{
  "encoder_arch": "wide_resnet",
  "translate": 0.12,
  "encoder_kernel_size": 3,
  "fusion_encoder_norm": "layernorm",
  "fusion_encoder_inner_norm": false,
  "fusion_encoder_connector": "linear",
  "beta2": 0.95,
  "one_sided": false,
  "adamw_weight_decay_other_params": 0.05
}
Rows from block 2 of the image encoder of a small model that answers yes/no questions on an image's attributes, named by matrix and row number. Rows with one number belong to one channel. Each number is 128 + 24 x the weight over its row's rms, rounded and kept within 0 to 255. All counts start at 0. Numbers have three digits each. After the name is the row's rms in percent of the matrix's.
After each channel's rows are labels from the 100 images, of 14976, where the channel reaches its highest value: "top examples" is what is common among them. Only what is clearly more common there than usual is listed. The data: scattered letters and digits in many colours. In brackets: how many of the 100, against the usual share in percent.
# convs0: first 3x3 conv (encoder.blocks.2.convs.0.weight, 192x192x3x3, each kernel summed), inputs 0-191
# convs1: second 3x3 conv (encoder.blocks.2.convs.1.weight, 192x192x3x3, transposed, each kernel summed), outputs 0-191

convs0.50 096:110103107120073124153144111105112099097135078125133097090118145091109095157098139111138139141123145148134123121110182126177175118117100133113123136124138126152165117090156125109129092083120096139113108172131147164114126154110140167126136131159120133117155116119111128101113100077134137082130118101146080145108132106129113162159118101090119141128139143112117152172135171127085132107065146104134116100075111165120101113159129128116138089150110137092175153094117135161120131139129130117137083116165122135137150117100119164147170146121148131134152112106151149109115089082102151125
convs1.50 093:110151128148174132105114162130094152141120146105138175100139114113124128174145140124108155115120110150110122110155159106136118153135109126121108101141170137165167120138118103113156099159115126114111158092103150115118096131136146147158151112124114117152146147194127080118118124143145126134133127097128119172160120125119129155170103095141173152148164138095133103157123116177075142154119096166118133125116112151118154127164149132112152162083154114108155109103123142135208143147090153171128115125143135121147135128159133143097086062101117133097118134139131155147107191127148145114
top examples: red (100 vs 39.4)

convs0.33 108:076120093145086132179119132154131173127163157146088087152105119126110109172123162163146096137138105115143159159106097111134149103094134108142167103162166154100145172102132102133107148156136134132141157132126096110141117102083134143101112142120152120117150168139112130146143145124129097156122205141136122124078136163143108069148113113125157152127134157136128118108125141112086128125170135096139093153099110099086094107114140167135162100119144105134173127108129138121095123108066114120102142137101131170150163110142131132138133132092129113118117115144165114140127118129113147109
convs1.33 093:116126122162134136117124088116102145145083122133143110114104138119090170106138125166101112114131124142117133148085140124099096106145098142158105068117174135204111104145100116137110131121122114123128138097144125122160141120115127148132146132085078138128094129161119171164080141091095091126167113090079135163123139132104145129070127105093157133122115119100111133136109090162126143086161150158143123102181141110120135132133114118112119118123147128142141120103108093103157140067083127128135117110119140095116119124159139130160145094111100102182097130128107146150100134132138101163
top examples: red (96 vs 39.4); black (42 vs 19.7)

convs0.172 090:110126139071147134147111117125159143147143094130077128200109133135123089123107129119124112107150126153121125139105132124102133107148068101096118135126085104088112135175126121129148124147090130175149139112125106105127138112123133183137109138132107138114108138087148110122155084087182132108127128107130119159128109157127106103142089116111149133170142102148115118173144138137152116123153150162087145175136083086155134118140126118074147161133135132122159123107113105206101148130109134123136124167114122179136119139111130146143135140092116144091079100122121121118164088111129151126
convs1.172 106:136120142161155137106093122112126102107138141135162144120142057147121165128139143174151153130139114151119085134153149171135131123093129133168090115134146131151106131164167175163145079131155109136135106145143164136079125140178131141146125151110155179112120134120188139118117136143114049139119171106129131144159093092137153140158124140160127139121121157125142152165150149124112135141086114133142148176135179124135138128131118135131097131111142198117139110106181128107121134131128155083104146110145136165122108127144115127113101095132103115124134141110106120116118176144132162103
top examples: teal (67 vs 40); red (64 vs 39.4)

convs0.90 137:072088141117125104131189109104146112130134148070093140104116129094094143123108133131126149116152130143139118067092093083114106098133125145125121140118129111095110118103151066138150080145111114150124112114150108123092170150106137130120118103135105142112108086097090069132137140127124155051089128122139149117146135120101106110144125143179134120126172138128115129079110091119118118116108130086118135097116145119086167126129110118126128136154116113121104109155135129139147154155164159123177151137060149115111121135122125128134135130098121124164127086115142128113104136118128149078
convs1.90 114:137121076139148116115081145112149154105115149114093130139128131132153167125155107134174089128126087125094123157132173140105133120133145143104120109122096093155091135136129137120094103118148171119170123148110126116145181118096087110076121088143123173116116104128147125132113123088079115133148160197107134148141128096116104096112090121147133117137112129151096123097147126143113139111106055135142098134132120134102090101113136111118098131130139152129160155124137099129218132147122088075159110100123180124114141129118130155139097118093112120164126116110134115140140127124126140125
top examples: red (85 vs 39.4)

convs0.123 138:067123091087126141138141125116127161082067098125147135126096125089133098142126152140097132116129153130172140119104112132138107098116131105163158128116097123107140107126132138158119104097101148125057096119084128124134126136125138126111128142152149096110109142111149058123082133144101131108158133103111110126116106116141127136116142113112107124121170112092114142126108147101145109124105154098133117156072111102091112156114130141132202159118125094144121147118113111090141109114131111145130128152112088118112140159123131147095129155152137128056092134140122139180106130076094089105
convs1.123 112:107133116155133106113137109135122076119167121073099089154157137123116120122146100138141058146162146143114184144072123111151117097162125163145081139193139115163117126149122148111175145112131085122126137157115128138123106157142192112131088126133134108132125110115105141133138131092127167147117138136118113124119143126132116106103149102146141108139130142140131118102146128158093154087103175114132088142134090139115112060142097141118114102138105094158122126125135137111112174145125128138154169104103094182121092088109103109159125089142097136142168120150137125124118138108111142120
top examples: red (84 vs 39.4); purple (40 vs 19.7)

convs0.26 096:087078167139154150159114123147145121116139128106132184153088112127130159109162124079151132136093148181162149140106124110110108137131108136167128147153123123148158128134145112113124154101082113128139094179128142179091116124148179113155165105146102149122150147092109135115073138113135128116125126102129138126116146117138129162126154077122115134136141123147115149083152095155140102111095133076134090137148113155084107121132138091106150132138113126122134076149083120094135138106091146132138104140157132082115098121143100099126090098163117154120130127135089120087129079135143123138
convs1.26 104:129133158150142108139125104150135120113181134119139145112147124121105117159139182145105134128155107089123124105115101141083107100107098130142144144130079108142123109112109128093123088100122155149111102101127165190076111121137127146100158101131140175132142164196129102102127132111160111150112164128131190163111098086123149157160138167079114147121113137111151105152143128095143150127146095122089127196144128124092128109123150109111146137089140105144141138127160142091125131134138089107094117119177149166129161122145114127104136172154122165113104135129126136144156154136126106134
top examples: teal (70 vs 40)

convs0.63 107:109185141103112086139139137064143121111087168143130107131147107112124113107152098079133097138114132143129149085140123105114121118122142157134124114132106102120133110119205132133085145121117115081107123137077085102133123128133116134115123084127101114158143129080163159122159140135097144108129104111127150149146172144161143125118124137114135161096133136135109145149111116099141138176084113144182103135123124091127155202119108131163109118074138144115123145116132148144122143104095137119129141142126115174130131097106112131098135146121171139122184129138135144082155145110117149180
convs1.63 112:122109133170177069095055151121113122140136112127121128101140116122149143128139150154202134154124072090156124134137111113135121090135108095127174141136125138133129152139103097100136090092151123101123117134126102134072125138143161151147127131122109122104168157115096158121103156126164102132128117156118128130115157118130108128140112093090140138171135103094160101107102123117125136125141174196094147132127140115131142115129143111107092130105126094153119129157126134079153126122111145159153152096075153104080105113119129115092125108120108119134104113097157131107130176171129143117
top examples: teal (83 vs 40)

convs0.53 108:110129125116143112100120142107102073123134101146125113100111106117147080148086157129076127135110095137113118107112132131117128124130146148147076125074177128126136094138109143110109108120132138131128101114076124157115073121151113093134124104095119090130106136151150099114127143137098077116107087129119096082143145148136154136128138104083098098125188141073075124131117167131094128156121139104113128166128131175118118111120097127084154091142149118117115166115146136138136125159134131126144160087116097142081094119104132128115104112124143178136126125126087158135071137119112102107
convs1.53 108:132077135126121144121120125134148153156118145155124100175134158125105173120103109105082087131125159111146136150127136137139087164142111101137142131132128132137117153146108100087084163111129096120116131162177132153147149120157126126137149141181177120131149114084155091157118136164126127131162130104146098082128116087119078113169132138106141126096123126155161139101096113139148129107164111113151146117102138184146143089100147126149103112113144130109108111094102141102113133059116099105147168137095117066138158101085120141150153138139112107110168101129115140159123114112148144130
top examples: blue (54 vs 20)

convs0.125 085:094122120152146141120119130124138154115131117113121136173126107138158173121140114145092120137149130153121124142113119117095161158151137041161146118101123119135155146105116137059127095162119144092145133149088167149109132166120108115125116155114118137137101154093118106105132111177133121164102100140124110117169104072137102095178118104122172134134129126118193125104124137169113147112157128124118149122100112075142144123125114146144140110124149129139129134134176154102141130143124135128140150178154163114138144070165169110138089151141114135114121101150144061117119149127132163107
convs1.125 077:155142110108139172132150134124127095113108148103126116105130132098123097153127144140138099142147136147113114123092140126092143169091144124136126142150164151132126115087150128089108088103104136124126133138103141121124157094117127073150136111092122120076152144103142158120057087141129071105131107146126126130142083142141148137090110161112089162145106143134167121151150105119090097130155145107151081104111102154098125115139083155118160135105082103117109153140096151139112198174131124106133142133164088157108136145138093133092087098136141124146117080108140110122160135128109132125
top examples: teal (79 vs 40)

convs0.62 097:167110136148103085128098121140095095117176098103118120155098113180136141095135136103088110098146163105132138123153089148128154112130101142118120152167069113139122106140096130197139102143110142110121142122133060137130153147128107105131110131129123118128114135117125117139132149145162120162111169108142154151078131138111121103112133114104128136176149139139121132116115105132133084112136130155101097102107117155170134168124145129171161161114133075121140133090103095143106127119090109121117144122130161089159124160095149160106109131064161095149191128121095122133116142129140143122
convs1.62 091:165133104141092139126157121162141134140123168135111144103088075150141128104140118145089144125098104156091110128162155127105136098128124147112114117132140127143134118141138136118130104120186133153099104107115132155104111123133079112092135172137098113138169117145144101159094141129149124149129076100116156108115127136126141120116147115144103152150106160131127146171146089099193134160099129145105084131179119169130146106134087142122140106163107111099088119183157112120164109149117135117101135100119103091127112137181125144129114138146127100183149184084141139114105133104094135161
top examples: blue (58 vs 20); brown (43 vs 19.9)

convs0.22 112:098150135136117149119188116153111102150142132135146106154103155108086106129123120094100135147119098105117119129088109132167128108129120120133122126109151111067172084104117145114100101114155146103127099139107129129115158112134087128121111140157138121116096124092155121139139112131153185150104077099166135115115136141159170114132059115154126099098187108116114093121134174112146114145095105134115092098117122107118095104104093131121120140079136134120130115159171117123081111130101141156140116132156102156111115117087111127134111113125110104094100178118105102079135103121100164106
convs1.22 104:113140103119165120115068105127148122115164130151109149119123083123130134127129094112110105110121156113185122137126121119126151132113143126132129132127118120158065144127099128126125187166123114129156151157140131145120146130129110142118085124147121146143143093115109117123107173153108094147157157148166114127112093065115112130112129095136119131120072128146152145105119077146135101070125183104128175139160120129128108134159105155169112127166095064112167132144130135094098159085086141136118157120128129129098145119126121119094128147130137134117161158158098123123153121058139128096
top examples: blue (73 vs 20); red (65 vs 39.4); black (45 vs 19.7)

convs0.109 101:122123102157202115152108149125160096142145133106160110127137134108096145143132117167094147125144129082124141137104093153166182133141097081110126138143116130154104143140117114163100162147117154162130084114125130112124110149103110106122152150118131092092148096092118160117155147126107167115171123168117112135150100129165083105122128111084113114138100103155115109092136140148173069133094143112115151172161103140160116128128119160157140130168099159138129165105169109151094091107116128128120138089167143113118113137157150127103125118107130127169146142112152105134150136153116118088
convs1.109 102:110190106097092145109140108137179151144095139128103131132161150133153114165130091111123150093111144134107081121137144123118091127132149110135112106085111107071132101101151159092131124121128131135113109112135124114146150157116130145145119101122103070156101155131124129118137122125089183149108104118131110132111184116152158123140123146130139105180205134119122100118154131143147111133130151130154128089115158112135107155128122150121104090113133128132129141146096135142196096174144082117108137138115141101186139116122106126122087141153146132168115121121163088071154119135112124144
top examples: blue (71 vs 20); purple (62 vs 19.7)

convs0.31 111:106130144133124109152104110169097154097125135071097140126145151144146114101147102136142100123110092136117141117126154100138104110123117089161074171129164166115113110117126095150141126123164162139114091169131141119150131149138112106128173138115076101190142129146128113152162087126146128123116160135096148101128089138120119141135096104169135097167132118122150154098134089123142112134135122156129136126140148131155145075148164143126186126127128118142156167162124101115145147155103121108143129115107117080115112132115102140108143102146149131149142106146100171146037132159122171135
convs1.31 107:107088125137107110129121150097080165109142117144136080103114081152109131127132119072131096125154137115095115129098128121172113079125109120123104142105164127074167125226122117148120120103090120136112167134130092140106120104161108081141153117147098147147162080096140136140139124133126111159103163130127156119127096132129104112154112094137134122116123152158118128163061128114171081111132122145161132119165148136099118102105133110127110123133149110132112119111118165144098101128131136121127143126140115119151141120135168119128113136100121109153156167137155123104108076067122111123
top examples: blue (96 vs 20)

convs0.106 105:118103135139103084105129128142139142096119097095099134133120126093125137084119116135107159116143137136122140092108113108161106101104123091118148125130137143119127104120158119175155111123153159194155108131114114080143107134140123097103108147166111111118115139097088097138067176141139144120152121135133140069165151119107131125121108163144113112181109101163081133113188069112146138092102135122099123157118130121166161135152108108195094132115139159106101089100114104158115113138146125125130136113120144127138151104130100139198144109115093128111144131131125151129138144120140169132
convs1.106 090:132116121091093133140177104139125162146085145119122116127141120126104117138121118133102142108086113116126141141106128140103155140108159109081123103125086118171154113122133175113090168145160112092123110096161140150144105119175126060133129099119110103142121175122125154139107118124130152123124101122161114148149093110118179153143120086137105132157108098108096114066112140126129116101131121121169135136117116172122123076118136113116140153157118104089126127166113166109137119185167124120148128147090092129171124139113124129153128182155173071125118159111123090138107130127135117159
top examples: blue (96 vs 20)

convs0.45 101:118125119176137124139162127098144127114136116106134121067138124150125114096119167070135141153126136162130130112160106124096083127106138143159097158154081097127136161085161150105121153089115108121152143143108119109105140142117140124107108082110164097159106080120130136158118117101128143114117128133128137155169078148141135106139106122168120136091142136130154146117109156118131175121119142134111122133138102117094146164083128143136129113092099107108149153114135131105120143144116139102154072137147121076149139133131074092051114154109124152148108120163072164170113133114103135124
convs1.45 091:076161140144143142129126144123164139158119120127116130165116153108178122107137175077092094128097128181131117127116129148104125130145166128184129136143178144126103123140135036086119105161125091137142124112121132112120128118084162144139119140181114134095134163144088104126094151106102120146076121162122114091116108171104124155095137143119158154194108140105086141143139163108108115115123120117167131088119115124167087145105109128106122155132122138118123145111136122122124142138116097138113132151084119132138127157108162110107101127106150128092119109164138114156124103115144117147
top examples: teal (86 vs 40); blue (43 vs 20)

convs0.44 089:100123146177156150152121132104129104142141137136128125168100117132152106134133088088128088154112151127113124162156143114122099129148094106149115115138130157109130139109138108110101149128145105129086129110094181121112137112139123138138144128159085142113133123114150142135097128154107159111107088152131121118190125145118118137161128093140142156126124156103114129073158142154114128107119102079098173116132127112057136117152136178106153136155167184141125133178132112136122087115147147133156125089119113114100117139114136113109136095158136071103209143124095130077141144155154134143
convs1.44 096:139111137073115151071126153102113157100128155145134148134129144142098107145095128135158102102159119131146089099124106126108099182114111112093125117138117107142097092086097136113143095126178148094116108109095120180181090135134140153114096133124175129091117157131126154111183102107111090112156112112167131073145141108162083142124187136118108114135116136112093104157093100154153125119122118177110090118123084152115124093131137073162128134121122139095123109105158115110114111118146131134107092129152095144142134148135104139148151136145147147148123120107134111149143150132143122108
top examples: teal (85 vs 40)

convs0.115 103:156197140130129099127090155154101100143150171103087092131127132096119089098127140136130113126133107097119163130088107122137173132121094142122155128148144143126088138119082116086100155102118130087134076145141102108160160130145096106113106117135131113134129097134130121125146090141143135155108106129139116142113110149140104149152112100101093130134124105103092102102137149155156110152155164132106141143133089106133126112102128131163161127134114110133096120097116113126139118118112129155146059149140135152122201131115146130122097110087128119075137066165124112165148141078129158094
convs1.115 096:101086102138130107136104104120136115120124159129135120164126125165145155146113112119131132110118137115130145137124102147146106107150112104098131099113133120127127101158120130120085145111148145125165118122128139139103147135096139127140128154077121141114188115156085168100074124130121110140151122110068172120136151106151109131104155115098138119099114122134146132124143134148109146146121132101118141115203143092104151118131088130089086074113179096141136167124132128085125120137177125027106137142096147116102092160164134157156166121133145123122133174126115147108130165151127136161
top examples: red (99 vs 39.4); black (40 vs 19.7)

convs0.122 107:117113159097136099103113137142125140151079099091110162143149133117134129152118148093089161153118152138141138122132144134126124125111124138141129140131121089115106105139162132129117122140162114095122090110138127139136123125114135047122102087119124089151080168192088120143105088104115126082102158126103123135154119147165092109147125144131148117150137173130142137114096114088099136130120153140169130083123129095161108118146132105130132126120115143125107131143133119149127179124042065114137161130111144130161105156112124148154155059147118120133142098116158118138109166115135103101
convs1.122 098:109112149143131084135151089112091104109097123117168119102110144157096086114116110098150115085110102119106127156121156152169089124149118117186145159117158084087203118170134096118125115123134095119157134170158119112125121107141171138120172111154121132164140104101121159164171123122118141155124136123113152113102111143095145133129150175150107142095120107131120117129130103119128111130111122140136107129093090106146109151097141087121118134137150137141091139102092151120102131128132131154137144115157149171109069114110076170094095145127140117168103139152092154125135122115132141098
top examples: teal (78 vs 40); blue (55 vs 20); purple (50 vs 19.7); count: six (35 vs 16.4)

convs0.93 102:095096162098130128135079107158112107136123132100115094104132066115149137134131115096099113128136074143145105098118112107133130137082126091121137143129099156136077133135151120143105127122123107120134138105141113106157105110097163132119123089155119183145129105130128122117107129138156121107169149148079159126149108106145100173115163090093100106139101107118128129139108117151104104154115173100147113138085090130125099098142103148133101094136112093131156125149089130121109132064101160152134056155114119113112157124140088130096111095082111154117135148141159134162119097106142135122
convs1.93 101:105109101150142141105105133122156079106133170164135158135122118140132157148138111163108128115109098094150132104135160146107103162108112125121083081117080097138189150115095121139135081081146134121079045131115110142137165160144121133146126125119124137140117107127141093131103085170108134139136101136150059121140151141101134125093138139137154126151135125126091090132128150118133151144112151183088121109136129091149120114128134146132121129100107155154135119120168173127112126182096136126144157119106114087118103130120141139105124122122147171085098112107108108083125138153111144144
top examples: blue (56 vs 20); purple (54 vs 19.7)

convs0.116 097:136179128069111104137122109121106150137110118112128153127065096149130158132128126080084160089116127114090109106093125109124146119121143130117152140134141175096132118100116147114116120094155091120101101151110111156185071116079115140114161127116120129108081092154130147152127109145141094115083122122100158118164154134178137154115117125095154121114136123133128173100124121113112100135179143106144142090141108121121103130147124169110123128183132118129111132157103127103144096125121125139175112119142129148108139079130113129113091125143143141132117122100160081180151082152125140102
convs1.116 093:131145117156110092136144113149128116113116116124084127143147121111149123144148114137117152158091139098151112104092094151096155134116116103132095122084135128153161106122155155175094139154172132114133110091153105088145131091125114108112146105148099085142106153123143128096117090059129150104117125130107107172134131133158082129089141130134137119144137102136142106125150163127099133100126143103117106094131116202107136104092121141165176132136151133151177114106136115137186122097130142132131064115078117124109134156135132127091130132103140101139142108123112115118119131104053096146
top examples: blue (67 vs 20)